A small image classifier, trained from scratch.
Data: trained on drawn small creatures on textured ground, 101725 training examples.
Rows from block 4 of a small image classifier, named by matrix and row number. Rows with one number belong to one neuron. Each number is 128 + 32 x the weight over its row's rms, rounded and kept within 0 to 255. All counts start at 0. After the name is the row's rms in percent of the matrix's.
After each neuron's rows are labels from the 100 images, of 14976, where the neuron reaches its highest value: "peak on" is the class under the peak. Only what is clearly more common there than usual is listed. The data: drawn small creatures on textured ground. In brackets: how many of the 100.
# fc1: MLP up (model.blocks.4.mlp.fc1.weight, 640x160), inputs 0-79
# fc2: MLP down (model.blocks.4.mlp.fc2.weight, 160x640, transposed), outputs 0-79

fc1.508 120 [170  73  91 174  39  99  63 128  86 120 130  85 144 127 147 168 104 106 178 145 107 163 105  79 124 156 158 131 128 119 120 128 142 172 186 156  71 107 144 190 110 129 110 141 161 122 109 147 140 149 154 121 100 134 162 130 137 101 106 150 163 150  78 107  83  69 161 118 158 100  56 130 119 143 148 141 140 156 105  83]
fc2.508 139 [ 82 125 139 124 158 135 184 121 102 147 134 188 123 139  53 104 141 172 131 137 121 177 137 158 154 132 161 129 121 131 180 134 142 111  73 119 148 106 173  91 150 125 115 111 166 108  93 138 165 152 149 126 118 127  79  90 117 142  70 160 138  74 123 176 126 166 132 105 154 189 157 117 200 166 138  84  85  91  98 123]
peak on: body (44)

fc1.69 093 [157  93 143 170 124 168 146 101 123 147  82 161 190 179 118 118 128 154 114 124 132 109  91 136 170 171 160 115 106  96 140 151 134  62 141 157 161 139 154  95  78 134 101 134  87 130 127 139 111 111 154 173 115 145  70 127  48 138 103 108  86 115 105 137 124 139  65 103 130 139 107 117  97 121 122 154 133 156  91 130]
fc2.69 114 [134 167 108  75 114 137  79 161 161  75 157 125 184 122 101 163 154 122 130 114 124 144 144 132 149  93 130 147 117 146  90  95  85 141 208 112  91 126 141 126 110 185 103 154 101 158 170 156 121 158 152 122  71  82 126 151  72 116 118 143 147 151 125 138 126 110 116 147 140 124  78 102  69 118 101 134  95  74 117  83]
peak on: limb or head (40); body (38)

fc1.514 113 [118  98 164 151 158  85  49 143  72 140 154 142 168 116 159 106 180  96 168 115 154 106  96  79  77 138 165 141 133 137 130 129 153 128 146 141 112 122  80 148 185 105 124 134 119 146  64  98 181 198 142 141  71 122  85 120 116 125 112 148 121 132 115  69 148  76 109  79  92  95  77 105 104 134 144 151 126 109 153 106]
fc2.514 110 [ 97 119  80 200 129 132 144 190 118 175 108 135 163 106 140 134 109 115 126 100 118 141  94 123 227 145 103 140  98 148 142 122 119 123 105 127 164  87 119 159 134 135 160 151  99 120  94 155 109  90 138  76 148 162 177 139  80 124 102  77  89 148 162 163 164  31  82 124 144  75 174 138  89 125 135 170 141 164 153  92]
peak on: limb or head (65)

fc1.61 112 [131 122  96 103 103 182 110 180 132 128 163 118 196  98 170 123 164 137 206  90 118 118  99  92 106 131 134 180 121 117 121 122 149  75 172  84 119 179 105 196 175  94 116 128  88 161 116 140  65 126 166 105 101  99 175 115  98 108 139 132 135 122 164 119 116 137  80 139 147  89  96 123 136  97 178 128 109  86 127  73]
fc2.61 145 [171 110 147 130 172 136 156 145 153 126 122 164 117 161 135 105 131 139 109 230  41  38 199 174 103 164 124 124 162 139 110  66 114  86  89 107 177 102 181  92 133 159 148 134 154  80  93  86 137 106 154 196 105 153 100 144 125 151 160  87 129 162 160 106 121 116 115 127 108 183 121 116 169  57  99 114  98 162 110 101]
peak on: body (47)

fc1.596 113 [123  66 101 113  88 156  36  89 151 136 142 126 144 151 139 141 141  74 161  98 130 169 112  86 108 133 212 123 135 141 133 146 123 115 177 117  85 114 143 170 125 126 114  73 148 156  97 136 109 137 171 192 133 131 128  95  72  74 175 155 113 115  98 183 159  69  86  95 181 145 135 158 125 125 119 152 126  95 158 109]
fc2.596 133 [119 135  98 177 122 184 120 125 161 137 133 157 118 129 121  96 121 161 153  74 112 151 119 119 146 123 146 145 136 176 154 102  96 154  95 125  96  92 121 101 131 136 157 193 136 139 121 170 120 170 123  96 146 140 229 137 146 141  91  41 139 104 134 205 160  99  73 210 181 124 165 154 165  77  89 131 132 160 129 106]
peak on: limb or head (55)

fc1.634 122 [132  78  88 124 104 156  84 105  97 154 100 149 158 165 135 106 195  98 110 107 114 141 139 161 147 122 157 168 184 137 149  75 112 108 127 124 166 161  85 194 132  78 101  90 129 138  85  88  75 155 158 154 204 161 117  92  78 148 183 111 103 104 134 210 155  85  98 118 131 161 137 150 128 122 123 158 141  92 139 148]
fc2.634 124 [ 91 108  92 159 134 105  99  56 149 158 141 157 127 130 130  66 142 149 126  75 104 174 107  84 133 122 177 155 177 161 152 102 121 146 141 152 141 138 147 151 149 111 131 139 198 148  82 149 136 130  69 130 159 174 221 149 118 162 139 119 171 154  70 104 127 125  93 145 167  87 156 151 108 136 125  94 155 160 166 105]
peak on: limb or head (85)

fc1.139 099 [163 123 125 137 117 148  84 158 147 109 121 133 165 137 161 182 165  91 101 117 122  71  53 145 113 131  96 190 104 168  89 103 149 114 126 122 124 109 124 142 100 166 119 156 104 174 115 128 120 136 105 111 120 124 163  80  97  62 100 128 146 141 149 148 134 157  99 150 122  99  91 108 106  39 111 156  94  82 166  53]
fc2.139 051 [146 144 126  98 152  76 143 136 137 112 146 128 162 101 135 155 143 148 116 164 127 102 119 134 141 105 114 104 129 100 163 122 166 191 109 107 112 100 163 112 145 109 140 149 180 112 120 121 138 166 130 207 140 136 114 156 122 203 119 109 186 169 168 136 156 157 194 108 122 115 122  89  58  86  27 103 135  83  66 139]
peak on: limb or head (30)

fc1.30 086 [164 135 132 173 114 157 105 131 127 192 136 105 146  90 109 130 193 148 125 100 130 129 110 103 183 118 128 189 159  99 154 108 127 113 129 101 136 173  87 114 168 117 161  90 100 120  81 165  98 176 179 152 112 160  91 141 125 129 121 103 127 133 162 143 119 105 132  79 157 177  99 136  87 124 131 210 154  80  71 118]
fc2.30 055 [163 162  86 139 166 162 113 119  97  76  77 146 189 152 122 130 138  98  66 131 166 136 101 130 135 176 147 139 144 141 157  84 156 162 140 127  98 111 124 175 172 208 132 172 114 110 140 178 124 149 120 104 156 118 175 142 110 141 143 106 107 227 121  96 164 123 165 102 165 104 149 101  62 124 161 144 134 153 102  38]
peak on: limb or head (93)

fc1.134 080 [153 106 128 132 133 142 125 102 148 175 138 126 165 139  81 163 135  63 175 106 131 106 133 154 161 129  80  98  92 151  85 128 145 138 177 128 132  94 158 178 159 131 192 122 151 125  82 152  71 129 106  93 141 137 102 126 126  85 133 166  93  96 111 178  82 163 121 126 147 113  87 101 110 120 142 216  62 152  75 107]
fc2.134 060 [191 183 104 143 117 104  96 166 110  99  77 135 222 139 108 124 112 131 104 111 104 117 100 137 247 147 143 115 155 160 173 108 163 154 128 149 164 111 196 115 135 150 144 155 155  92 151 134 174 106 135 143 127 132 138 125   0 131 118 114 119 157 110 153 143  98 129 144 107 145 136 169  99 120 158 103 117 142 129 101]
peak on: limb or head (38)

fc1.32 089 [149 116 173  91  83 112 105 150  75 178  97  86 190  90 146 151 122  77 182 154 144 122 140  91 159 149 117 138 170 172 115  80 105  76 168  66 111 143 128 153 105 124 137 136 177 149 157 114 102 146 153  78 133 109 172 101 150 148 125 171 114  94 144 153  64  93  90 102 107 145  53 136 155 143 188 127  97 100 196 128]
fc2.32 100 [ 89 164 179 138 165 139  93 131 164 148 125 124 201 134 130 120 183 141 176 163  94 138 213  96 164 151 153  91 163 123 119 125 126 138 149  93  99 159 147  68  62 174 119 166 130 118 198 119 114 134 168 104 152 127 150 123  40 163 154 130 113  98  89 106 110  63 151 133 126 176 106 103 165  84 113 130 102  77 126  69]
peak on: body (55)

fc1.367 092 [104  50 123 143 124 167 105 135  84 134  89 113 112 137 120  77 135 114 176  89  98 103 131 110 153 159 120 129 150 157  80 139 157  92 167 128 140 121  90 143  61  78  92 130 129 153 137 146 141  72 102 114 100 131 152  91  97 114 185  81  64 172  83  89  69 128  32  95 140 153 110 153  96 122 157 166 109 105 161 164]
fc2.367 061 [189 144 140 131 142  93  91 103 149 152 113 137  87 158  75 165 124 144 122 144 123 135  72 132 138 107 134 124 116 157 182 116 123 173 200 115 175 116 114  50 125 208 121 118 124 113 160 165 151  93 119 158 120 111  76 120 126  82 128 142 102 142  50 162 114 163 105 150 169 145 133 163 118 118 161  89  70 118 163 120]
peak on: limb or head (49)

fc1.37 114 [177 116 138 136  83 101 136 130  90  97 136 117 157  33 133 186 151 174 147 175  92 153 115 134 114 161  97 154  78 136 142  98 132  97 196 132  78 103 138 198  68 135 151 134 144 111  90 151 111 137 129 130 145 122 174 140 118  85 127 175 134 118 102  99  35 147 119 109 170  95  70 108  94 110 131 155 119 148 107  74]
fc2.37 164 [ 88 151 160 112 172 126 117 146 125  99 101 135 121 113 138 112 149 149 168 110 161 132 110 132 145 164 188 106 154 116 137 128 203 125  53 168 150 124 189  80 166  89  95  96 108 130 128  87 194 130 128 135 121 114 137 145  72 135  91 108 136 127 119 138 126 160 104 159 175 149 165 126 130 177  95 101 138 136 105 125]
peak on: body (95)

fc1.536 094 [156  83 106 197 126 179  96 171  37 168 153 159 157 107  92  82  76 104 153 120 128 153 120  86 155 151 104 117 144  78 133 122  99 138 155 180 128 143 150 160 174  42 161 137 168 151 100 133 184  85 103  93 141 165 133 136  67  87 118 142 100 121 131 119  97 163  69 114 105 121 168 121 143  86 167 159 147 129 111 102]
fc2.536 054 [130 119 103 133 146  57 112  85 109 145 135 167 134 115 113  96 151 151 125 157 107 126 126 130 133  57 114 113  99 177 175 142 139 170 153  95 130 107 135 146 174 177 132 247 182 163 111 146 125 133 119 132 131 136  59 119 102 191 138 174 152 146 115  91 161 123 130 128 194 136  91 114 124 120 112 119 154 101 152 115]
peak on: body (33); limb or head (28)

fc1.140 098 [ 92 106 158 120 158 145 144 168 114 147 175  81 172 115 172 155 113  52 191  80 139 114  87  69  88  78 150 150 132 162 129 139 108  69 121 128  98 133  77 120 159  60  95 139 101 143 101 128 115 160 157  84  74 128 120 104 117 102 137 154 146 175 151 127 123 144 128 109 162 129 110 150  67 105 111 142 105 140 106  89]
fc2.140 108 [165 117 113 127 171 124 150 174 168  98 150 132 139 112 172 180 156 150 128 178  39  95 206 163 121 100 106 109 138 137 101  84 115 103 126  94 133 125 134 105 150 179 144 148  95  33 170 103 132 135 163 173 115 163 157 157 106 164 135 105 172 172 153 109 141 125 155 140 111 125 111 127  87  57  46 153 124 131 150  99]
peak on: body (47)

fc1.8 113 [152 123 171 179  49  97 116 102 139 125 154 107 174  96 148 133 146 192 164 165  95 147 124  92  77 102 108 151 123 109 120  95 121  92 106 102 158 106  65 135 128 161 152  98 147 108  99 100  87 130 155 149 141 147 170 153  89 109  95 176 152 126 106  57  19 103 170  88  81  91  83 176 113 122 136 151 103  94 117 103]
fc2.8 136 [101 157 144 153 151 154 145 135 124  98 148  91 131 109 142  88 145 134 193  67 116 166 106 101 172 145 193 118 151 112  89 120 158 134 135 138  93 113 128 122 145  98 121 144 113 173 139 132 145  94 124  86 126  71 217 161  68  86 152 111 186 170 111 122 127 144 121 163 157 116 155 164  89 115  93 142 125 171 123 119]
peak on: body (83)

fc1.46 093 [120  87 142 208  92 168 149 176 165 157 144 109 129 130  96 141 133 155 135  91 108 135 122  54  87 130 104 213 162 163  99 143 121 113 151 118 116 145 118 153 125 144  79 104 141 167  79 119  58 141 128 130  78 165 150  75 116 101 108 131 130 118  93 146 152 118 126 139 161 146 103 173 136 131 110 111 164 109 149 139]
fc2.46 112 [142  66 169 122  97  95 150 200 158 136 130 148 167  90 132  82 156 119 164 123  87 138 128 130 130 145 144 150 165 137 143 159 113 121 129 141 195  76 121 121 120 112  92  81 183 185 130 148  93 150 150  94 100 116 137  88 121  77 194 164  51 128 127 133  34 134 116 128 144 137 141 198 191 188 117 106 122 158 201 156]
peak on: body (46)

fc1.492 098 [138 123 166 126 116 110  87 158 111 201 121 121 125 155 122  97 145 152 157 148 111  76  92 141 198 131 144 130 112 147 150  62 127  74 102 115 137  78 141 127  97 105 107 139  95 107  68 154 149  97 130 171 129 110 143 106  90 114 171 155 119 101 101 117 118  99  82  89 140  95 132 100 148  76 169 129  93 150 128  52]
fc2.492 068 [164 130 107 199 139  99 132 146 104 104  98 181 181 185 166 168  78 118 126 110 179 162 129 143 188 153 219  76  84 111 141 131 125 158 167 137 130 114 138 106  89 119 157 112 160  76 135 127 126 146 125 161 113 101 145 149  62 148 156 110 127 178  99 109 106  87 163 132 117 124  98 110 103 128  77 140 128 174 144 140]
peak on: limb or head (93)

fc1.191 093 [126 102 170 129 109 108  58 133  90 158 121 117 175 168  62 112 115  87 147 144 141 159  90 100 107 124 117 108 150 110 174 125  85 111 112 159 128 121 133 161 133 110 137 127 114 143 103 133 126 112 118 126 101 207 133  85  60 114 101 113 129 138 133 195 182  84 137  71 118 119  84 153  79 103 120 193 165  98 151  71]
fc2.191 037 [123 230 158 140 101 125 139 198 114 124 144 154 208 133  73 174 105 140 121 151 115  83  62 131 118 130 119 123 105 116 136 116 159 129 182 110 124 135  89 147 134 204 161 121 106 171 145 140 120  98 152 134 115 144  87 110  11 114 152 108  84 176 102 115 114 111 138 152 136 147 128 163  81 134 167 117  95  76 126  66]
peak on: body (46); limb or head (43)

fc1.585 086 [142 129 102 177 121 131 103 132  97 199 123 100 126 128  85 156  93  95 138 150 100 168 129  97 150 197  92  89 113 132 160 145 133 100 171 170 102 113 122 194 136 178 164 160 106 156 117 143 114 132 139  85  92 171  68 116 135 115 155 146 120 113 138 138 158 107 144 119 165 107 125 105 127  53 164 162 141 106  94  97]
fc2.585 087 [118 190 108 106 165 127 110 166 148 118 135 115 190 143 137 123 167 134 109 139 129 143  97 155 161  73 130 155 144 171 110 156 136 160 125  96 163 141 118  96 197 216 104 127 128 195 134 186 146 150 123 164  56 101 112 136  93 181 157 118 168 145 122 111 168  81 126 118 108 154 126 104 108  97 125  95 115  70 146  62]
peak on: limb or head (92)

fc1.465 115 [103  84 139 159 169 112  82 140 100 198  91 119 150 129 163 113 190 149 101 117 153 138 132 120 154 130 149 164 162 143 171  97 139  99 109 144 159 147 140 211 116 106  76  79 142 113  92  87  88 186 197 192 120 160 103  77 112 159 163 154 134 119 148 135 154  97 107 112 152 135 126 108 118  89 129 152 137 110 128 120]
fc2.465 112 [102 144 105 131 147 119 105 146 161  93 167 122 148 121 122 114 135 127 135  85 111 183 137 113 180 152 161 138 187 134 142 120 114 171 139 150 143 109 129 154 181 141 163 112 172 140  88 150 119 167  99  45 127 125 178 155 146 172 154  80 184 162 117 116 145 119 106 157 200  76 167 173  99 194 117 127 107 118 150 104]
peak on: limb or head (73)

fc1.104 115 [128 150 172 121 110 117  63 149 116 126 143 130 160 151 141 164 143 126 167 109 124  78  68 149 112 116 152 122 106 152 121  73 132  93 108  91 154 124 110 179  86 139 172 169 143 175 107 116  88 101 116 128 110 157  92  96  70  69  71  98  91  75 161  83  82 147 151 111 119  64 144 143 122 112 125 117 114 110 172 115]
fc2.104 085 [119 154 126 103 127 154 132 160 134  83 146 102 150 104 159  88 101 150 149 146  81  78 137 136  97 137 123 146 161 142  97 122 171 104  72 126 135 164 166 128 188  92 159 131 101 147 126 127 140 102 132 138 143 145 121 144  83 125 100 113 177 196 122 103 133 236 113 183  51 117 153 118  49 123 134  84 146 128  56 124]
peak on: body (62)

fc1.133 105 [150  68 143 159  73 166 105 153 159 197 128 111 124 152 106 135 191 146 152 119 139 120  82 152  65 174 170 173 140 113 119 111 130  56 103 124 140 139 129 151 180 109 150 127 112 133 115 152 140 149 150 114 116 151 133 132 115  32  64 132 104 114 129 231 135 174  94 119 159 155 102 133 110  94 152 172 138  93  96  52]
fc2.133 057 [167 143 130 172 138 120 145 185 108 148 121 152  92 134 104 122 104 145 150 181 100 116 170 123 143 209 147 101 121 130 142 166 146 151 113 110 159  98  99 122  70 100  94  89 160  55 154 133 143 113 163 113 140  98  86 152 164 174 195 104 127 136 118 103 145  35 140 124 119 176 106 134  94 145  66 190 154 124 143  88]
peak on: body (61)

fc1.472 118 [160 142 148 170 123 127 103  84 160 209 146 127 158 126 121  89 125 104 187  95 120 119  99 121 127 135 159 104 156 157 158  98 125 130 146 146 115 125  94 130 124  80 111 120 178 144 138 120  75  97 149 115 176 119 184 124 130 108 211 116  94  88 122 161  87  59  81 135 188 114 102 167 153 102 117 188 170  64 105 107]
fc2.472 129 [116  76 100 149 103 132  98 112 185 135 127 135 119 113 165 121 161 155 145  77 106 150 151 105 147 114 173 154 134 198 155 134 113 170 152 140 117  98 137 164 153 157 141 204 142 170 139 148  94 132 128 116 120 142 216 181 116  92 142  96 105 123  81 146 146 113 101 135 183  99 110 145 144 133 131 149 113 178 176  86]
peak on: limb or head (36)

fc1.439 105 [123  71 139 147 159 117 105 158  87 148 142 144 189 153  93 129 113  63 113 143 199  77 132 111 186 110 170 106 123 124 184  99  62  82 138 121 152 104 135 148 134  81 170 124 125 108  86 119 129 177 153 165 117 144  82 120  85 140 162  88  92 176 151 196 176  67 159  87  84 120 123  90  92 127  92 162 162 156 139 119]
fc2.439 053 [121 121 133 154  85 131 152 140 113 143 163 128 174 126  87 139 102 144 162 189 118  77  93 101 125 156 108  94 132 167 127 108 137 165  97 140 119 144  93 105  90 145 191 138  80 163 191 160  96  34 111 125 130 171 152 143  92 103 194 105 101 156  98  78  96 158 112 176 119 117 152 183  86  74 229  98 138 144 146 136]
peak on: limb or head (100)

fc1.528 112 [ 93 159 135 118 145 143 148 122 135 116 123  97 136 156  88 178 189  97 146 135  91 109 123 142 139 155  87 132 150  49 104 132  92 150 151 133 161 137 135 135  84  95  77  56 110 106 111 116  60 114 177  99 142  95 136  82  71 108 152 105  79  93 166 193 176 162 166 122 134 137 107 130 145  97 180 139 106  90 113 110]
fc2.528 181 [106  86  87 126 140  83 140  97 137  95 137 152  74 117 125 130 126 109  63  95 188 181 145 146 184  64 143 159 148 135 151  93 123 156 176 144 103 145 129 143 113 119 148 118 167  80 118 142 131 214  90 141 179 137 132 116 223 172 129 149 185 119 117 121 152 117 159 120 160 103 128 104 160 167  89 117 172 157 207 170]
peak on: limb or head (52); body (47)

fc1.410 102 [ 82 101 150 167 124 156 135 136  98 143 211 133 190 162 130 102 123 109 175 122 115 107  85 103 155 153 191 138 172 159 125 161 149 112 184 162 161 134  78 147  96 138 119 129 121 117 141 163 163 152 182 139 121 169  76 149  94 131 158 174 149 100 127  87 146  91 149 126 108 136  95 131 150 149 114 123 148 109 164 129]
fc2.410 064 [114 130 137 195 127 146 165 167 133 133 147 108 198  82 141 149 147 115 145 104  93 181 133 106 168 123 142 139 132 158 173 124 100 149 204 132 114 100 102 169 146 148 128 128 135 100 104 118  93  72 160  75 109 140 201 140  96 108 122 110  95 157 127 126 115  66 115 109 119 127 165 166 101 149 112 167 138 130 157  76]
peak on: limb or head (74)

fc1.159 097 [162 105 119 169 170 167 143 159 121 129  59 142 150 158 108 128 119 133 139 101  98 115  72 119 153 160 166 147 156 121 165  93 125  84 116  83 160 156 135 156 143 130  98 107 110 159  80 147 140 204 127 152 173  95  51 149 114 143  95 103 136 125 150 174 102 110  93 124 106 101 108 159 130 123 166 159 128 120  89  77]
fc2.159 094 [ 97 173 112 102  87 136  50 157 148 106 165 157 152 115 121 158 138 124 185  88 152 172 115 157 150 110 164 112 131 130 128 180 138 141 131 126  85 117  85  87 125 185 127 151 106 144 178 131 165 139 123 104  86  50 129 120  87 130  99 129 150 131 127 163 141  94 104 155 155 121 108  74  82 109  79 137  66 103 118 125]
peak on: limb or head (45)

fc1.434 085 [133 132 156 164  99 103 135 104  78 177 122 120 109 130 139 109 137 140 126 111  92  71 103 100 146 197  67 129  95 126 139  87 159 125 162 125 174  82  88 163  46 132 128  94 130 149  76 183  86 143 126 121 148 133 125 141  95 115  83 125  92  89  91 110 129  85  97 112 144  73 128 161 102 101 159 161  93 143 138  88]
fc2.434 048 [129  89  71 128 187  97  98 136 107 180  96 136 141 142 151 118 136 102  68 161 120 138 118 174 159  98 128 132  89 123 149 135 114 125  77  84 165 105 161 117 138  84 163 153 106  93 109 107 161 146 153 186 110  80  99 129  74 153  57 149 151 188 132 106 108  63 105  96  76 156 104  29 121  73 127 136 168 125 122  70]
peak on: limb or head (90)

fc1.438 088 [107  63 172 151 143 145  84 116 129 138 200 113 153 103 133 160 138 122 158 175  86 158  89 164 174 121  99 131 110 168 155  94 121 133 153 137 144  82 111 137 191  58 122  85 129 168  89 115 118 164 158 175  70 118 104 134  86 119 142 168 114 114 109  99 112 113 108 118 138 128 134 163  89  67 180 140 144 150 117  94]
fc2.438 026 [137 163 126 164 107  88 110 159 116 144 122 163 187 121  67 143 145 149 106  35 150 125  48 160 163 102 180  99 119 100 181  72 172 149 103 135 109 111 116 104 135 199 137 137 113 148 138 189 136 130 120  98 134 158 156 114  52 140 132 130 116 165  94 137 131 136 103 145 155 108 126 164 109 158  86 158 143 120 116  79]
peak on: limb or head (33)

fc1.467 088 [125 122 106 102 167 121 107 154  99 136 128 129 167 148 102 173 162 111 134 131 122 115 110  92 113 124 107  94 161 167 146 146 122  87  95 156 120 120 120 164  67 134 137 148 130 171 156 120 140 172 154 113 120 136  99  95 154 103 155 104  84  86 110 132 198  79 130  87 122 201 128 106 140 100 136 156 174 137 128 130]
fc2.467 082 [158 143 124 137 160  93 128 131 157 120 135 117 157 134 155  93 181 126 102 146 138 131 121 182 156 105 173 117  97 152 144 149 142 159 158 117 126 129 116 118 114 182 142 102 114 142 152 154 171 132 142 192 125 153  99 185  74 152 137 110 139 145  98 154  91  68  99  90 133 167  98 118 131  78  78 103 139  98 118 100]
peak on: limb or head (75)

fc1.460 093 [127  75 159 167 118 110 129 118  88  99 126  82 134 170 137 171 153 145 144 113 157  85 125 125 177 173 145 148 146 107 112  97  99 151 117 145 145 110 161 159 118  76 138 110 132 112 127 153 123 138 120 189 157 152 111  98 128 138  83 109 127 133 153 156 110 148 146  63 104 100  43 129 127  61 181 150 148 161  99  96]
fc2.460 050 [154 156 111 119 112 123 123 144 116 116 108 153 139 155 106 130 118 153 128 103 102 122  61 116 161 148 173 118 111 185 142 115 149 162 197 105 138 138 124 139 161 217 107 189 120 116 123 168 132 115 111 136 131 144 131 116  53  99 135  73 117 136  77 118  79  88  99 146 127  93 162 199 104 128 143 106 127 136 127  84]
peak on: limb or head (73)

fc1.296 107 [101  99 146 138  92 191 124 115 130 158 174 157 134 199 102  96 105 113 137 166 120 194  75 129 192 171 118 141 146 109 119 105 108 128 128 113 105 149 140 154 148 127 135 106  87 128 109 178  99 168 142 145 183 163 177 108  96  63 117 111 152 147 161 139 128 166 133 121  76  72 167  84 111  58 131 157 128 170  97 113]
fc2.296 062 [114 120 112 161 110 130 171 112 153  76 117 162 132 155  41 159 167 110  94  96 158 146 152 139  92 174 131 114 136  33 151 129 100 156 113 160 155 124 130 112 144 139 136  98  91 158 108 171 128 121 121 129 154 175 170  66 109  82  98 108 146 103 185 159  90 144 125 101 151 115 148  90 155 172 148 106 162 115 110 168]
peak on: body (83)

fc1.336 110 [ 87 146 142 145 165 135 132 148 128 170 120 123 182 126 126 155 141 121 172 123 150 106 127 175 122 152 177 140  96 106 203 184 108 114 118 129  84  74 133 213 155  88 138 160 164  90  89  95 123 169 174  63  74  99  57 156 103 146 130  79 146 152 167 194 184 116 127  81 120 117 124  67 110 116 127 158 123 137 104 126]
fc2.336 104 [100 115 139 104 131 157 145 152 169 156 174 113  89  95 140 129 140 103 163 143 132 159 142 110 118 131 149 109 158 112 110 198 123 174  96 138 153 147  94  90 147 112 112  89 113 206 151 105  69  72 108 115  90 123 179 105  94  89 171  83 131 163 111 164 145 164 133 181 132 146 150 181  77 147  99 113 105 127 117 114]
peak on: body (45)

fc1.631 103 [186 125 126 157  84  88  75 185 152 105 138 106 159  80 117 123 122 163 153 120 106 131 114 149 164 195 122 189 113  96 111  73 112 115 161 134 147 119 119 164 118 112 135 105 176 166 106 100  95  87 103 150 108 115  83 113  90  95 146 148 136 112 134 132  97 165 116 104 163  39 123 178 172 164 118 162 102 110 144 122]
fc2.631 079 [119 185 110 112 148 114 128 132 145  87 131 123 168 154 102 161 144 165 110  68 153 147 125 172 117 101 105 118 133  67 143 125  97 117 138 152 133 148 169  79 193 106  80 120 146 141 174 131 145 177 115  97 111 116 104 182  74 152 109 132 144 113 149 161 133 211 152 139 149 119 121  76 111 123 102  92 163  84 116 122]
peak on: limb or head (51); body (44)

fc1.579 101 [179  96 167 170 109 147 136 203  42 136 160 132 161 132 107  89 146 147 139 118 122  63 122 101 135 163 105 103 136 113 176 104 100  86 123 131 123 141 101 131 178 186 131 132  91 135 134 174 151 140 125 100 135 146 149  64 106  97 145  99  84 133 138  97 115 187 139 107  91 150 128  78 163 166 126 164 175 141 123 129]
fc2.579 093 [146  79 139 118 161 141 170 101 154 137 164  83  90  77 141  48 130 202 134 159 124 149 169 160  97 117 128 154 167 147 115 140 176 103 174  88  74  99 118  90 120 127 126 169 135 115 161 127 127 105 143 173 156 127 129 213 190 158 122 135 191 124  83  91  96 171  93 136 137 147  78 152 123 112  75 183 126 107 107 145]
peak on: body (32)

fc1.388 131 [122 104 177 162 169 116  85 124  85 230  97 127 149 156 112  68 155 117 183 100  78  98  99  66 135 168 161 132 140 168 154 106 128  94 141  62 113 145 128 139 143  95 133 140 119 162 110 121 164 175 149 132 154 166 103 153 107 113 104 112 152  85  75  89 104  92  78 116 155  98 112 163 128 101 111 181 123  92 137  83]
fc2.388 208 [115 108  89 195 104 103 154 110 140 126 123 156 133 114 140 156 120 115 140  86 107 171 130  69 147 134 150 132  87 158 192 120 110 182 184 160 142  63  79 142 110 167 156 140 154 129 111 161  91 127 117  83 116 147 155 145  90  89 170  68  76 149  96 142 114  89 116 127 199  72 172 162 162 106 168 153 100 187 173 149]
peak on: limb or head (58)

fc1.554 090 [148  97 125 165 122 131 148 137 134 169 115 109 102 184 110 141 128 143 171 107  97  56 101  80 148 135 147 201  82 116 141  33 108  46 116 128 154 139 134 101 156  87 148  86 164 126 102 139 116 164 165 148 156 146  66 166 133 117  97 119 131 152 134 182 123 141 110  88 132  57 122  88 146 142 121 184 130  94 128 133]
fc2.554 084 [130 119  92 141  49 194 101 145 111 151 129 146 204 127  94 152 147  85 123  89  84 165 102 133 109 133 122 177 110 180 132 157 101 162 158 134  88 140 142 187 170 174 146 175 143 154 105 153 100 116 125  60 144 122 104 104  64  97 117  95 113 166 115 144 161 135  82 118 140 134 116  75 112 143 211 119  99 133 113  82]
peak on: limb or head (84)

fc1.515 094 [128 106 101 161 122 153 125 128 115 148  95 125 254 123  93  78  99 135 129  72 158  77 111 139 113 103  82 119 146 100 107  99 124 106 153  91 148 210 113 192  94 139 176 149 153 111  88 134  60 157 124  84 140 119 113 108 112 138 115 136  94 122 131 100 172 107 149 129 156 122 135  46 121  92 182 107 185 108  64  70]
fc2.515 048 [105 139  89 102 143 138  52 142 137 126 130 119 174 105 132  92 170 165 115 111 120 102  50 126 144 115 123 178 158 204 120  94 136 163 121 126 121 170 119 214 201 148 159 172 148 181 101  99 124 144 106 102 131 174 148 172  76 132 130 119 104 120  67  84 118 182  96 120 171 121 139 150 129 148 179  90 156 107 157  74]
peak on: limb or head (35)